Weights of a small masked image model.
Model: 0.729M parameters, 64-pixel images, norm layernorm, activation relu, moe soft, patch size [4, 4], widths [64, 128].
Training: muon at rate 0.031, 23800 steps.
Data: 73750 training examples, 41.3 epochs.
Rows from expert 10 of block 5, named by matrix and row number. Rows with one number belong to one neuron. Each number is 128 + 32 x the weight over its row's rms, rounded and kept within 0 to 255. All counts start at 0. Numbers have three digits each. After the name is the row's rms in percent of the matrix's.
# up: expert up (model.blocks.5.mlp.up, 16x32x128), inputs 0-42
# down: expert down (model.blocks.5.mlp.down, 16x128x32, transposed), outputs 0-42
up.10 135:092187110147132177126130158172255069109112131157152112116127134128140113101192106145118133104099102118115134155112084133188046123
down.10 145:117125099058139139106103156142146143117134143155118096153153132132081151215137120103115132147114133064155101128063140095092173151
up.11 041:143115090135144159140132136128140111118116118141198113139128136062143153140200127144172152085100122140119135124113090127088123047
down.11 036:175140161090122119133190155118255157127129106190082106145145111136141136130147180134124137093101137116151148120127092117184147108
up.12 098:118128139084136125088141140143156144129113142134173123119153136130127155104197126133143145107142133153121114123113067132167039085
down.12 074:078134138060106129138113196119079147148142166223148114128152190138042118037136188118152125172143134067126154145103115145171109130
up.13 060:144111081094135177105151126133154145101114117126139125132118134092137132156188130135162156095140123153099126118146000136124105084
down.13 053:151106123108128101161202098132071144101153130079100140141114113122235131150146152143131154110158109158151121091194146153137116120
up.14 100:128131075108143158105116143143149117102135128130189122111141124020132138131210131149115153110111120110135136142113056134154090046
down.14 093:238146126109110130131173111156137133119160120100115096100126138122208117163147160159164139140143126104136130101107085121132134160
up.15 058:131094102110136161110132136140131110129135117124185103120130147086126141139232140152166148087159128116106134132144034133141094093
down.15 054:100090141022121158122123090103068132138092153107113148124097155113049143170136096121105132128101152117111134141116216126126170118
up.16 039:136128064112145186129134128127138115127127145126211126126123164064143134139190127137179169073095116116129129123129106132089122041
down.16 047:161102128087138133157169135143165114127121133129044130122110137133169111202134111151093132125119111137142162155074250132076147142
up.17 074:123101143117128182114171132138186142101124137149214123113127135123124150130223134138122149065120136143128114157146031133148093061
down.17 077:107137144095115120158167120139196128103137127144125144145147099129112142175126088103119132186128114025095156107118103129125217119
up.18 032:143099109135142199202128147138131130110142132144175086110132119056140182132157132133107146093117110139118129123130107139111135040
down.18 033:118152148135156172136160101103123063081094086135169079131147155133074109041142081109106122179089127101133115096132119120134105160
up.19 076:130092108124134171121169147144158112114137112133185100121139123100131119141192118150121142118134131156122146126154011127143075068
down.19 100:205125137089137160135135141119160025129129109164086065124119127121093132182115196135101109136110166048145137131091151123121159142
up.20 098:080104114088132140128143122163141167117126166163223123100127120065132154127176163150063134092093110131164148111116110129116066090
down.20 113:136134141140101120120072191111120045101141168178149068138109117122141155100142189096108118115153146082140132154102137074116125113
up.21 065:133129137106139112102135150133141098111132089138157119130152114083182161128129144142232133190146121144122146127116102135164075078
down.21 073:113151127121140104148189147161173193138076134100154134145128148130147119124120126149156135145146105178131120065151017094139110112
up.22 132:170089116064142141119201122120178135121116054134189113104140134084118166150188094153099136075131122137106133128101041131136122087
down.22 111:187147110204154111102041154131064110102113131096115100104082113124148138110112179128109131129104169118162065153127170091149080115
up.23 022:143179102087165165146115150116186129083131138133167120121135133000177128134166137109084167097134112115120145142113151147112078052
down.23 023:079123144083146148096189088109164131109125079103091087152152118149170125197097170126123147096138142119092140168101152090087132111
up.24 106:134107099105131149112150139143188121110131114139207111107135133083124149131181123140095139098114129134116135134136054128173062074
down.24 119:104142114138097113126097171155150204148128129109138210138132111142080124077110072124137129128118088162158137101116075137147084123
up.25 048:126159084140143188116120119136132106092135116149186109103126135021162107140198157144113114090092135130119133119162033146110126093
down.25 039:192161111095145135164148119114176161143115098100053128163100101169200133214166061144127149052135122204169097158114163090118147123
up.26 074:124118087116134177101136133136151108109125100133207111111125136075133140137223127137138142104098139128121132138131060126134113065
down.26 093:075136113173119124122066117123000144142121137118178165127120122132077133094107132094124111164127132071123134127151157152128120124
up.27 111:122112108105133156100167139136181125117127123144198121108134133055156157128186129141110139095106134138118125133125076133177053068
down.27 119:121123142123126146111066124098023072130122138141141128120116137112093140126133118095109115140129174067119133137142237173127146139
up.28 036:132112111103153154144131130117114111105116129131166114120108136127134187133212137138134145144124113152142137111128075150100097086
down.28 033:135117128091141113160026126160012086148167156111084157110091193124097127133117076125137093074131158116121147137142203088128153140
up.29 082:138162152171117165101124139143193133125127090181149132105129148070155101127160086149124136145094111160134133135127124120168068071
down.29 097:029134117094142124132098098107084158117113163178144124118139132121040133061143106131161150169141161104091141163114165127168106109
up.30 102:133128107122132147113165138151158139116117123145197094114127125095136149119201116139112146082114128129111140123128049131188048082
down.30 103:095123157107156142119070143101086062108160142201151119128125129100033147104152178107125123161126175049135133102113163118165118118
up.31 136:132199141120134169107137143147243009112121129153184126114147128099145125118189127132107121099131102140130139151151129145197073113
down.31 090:078148119046110116114097170117142130138128142106149155114156152133076089103125114129129095171121114055114150058141041142155097151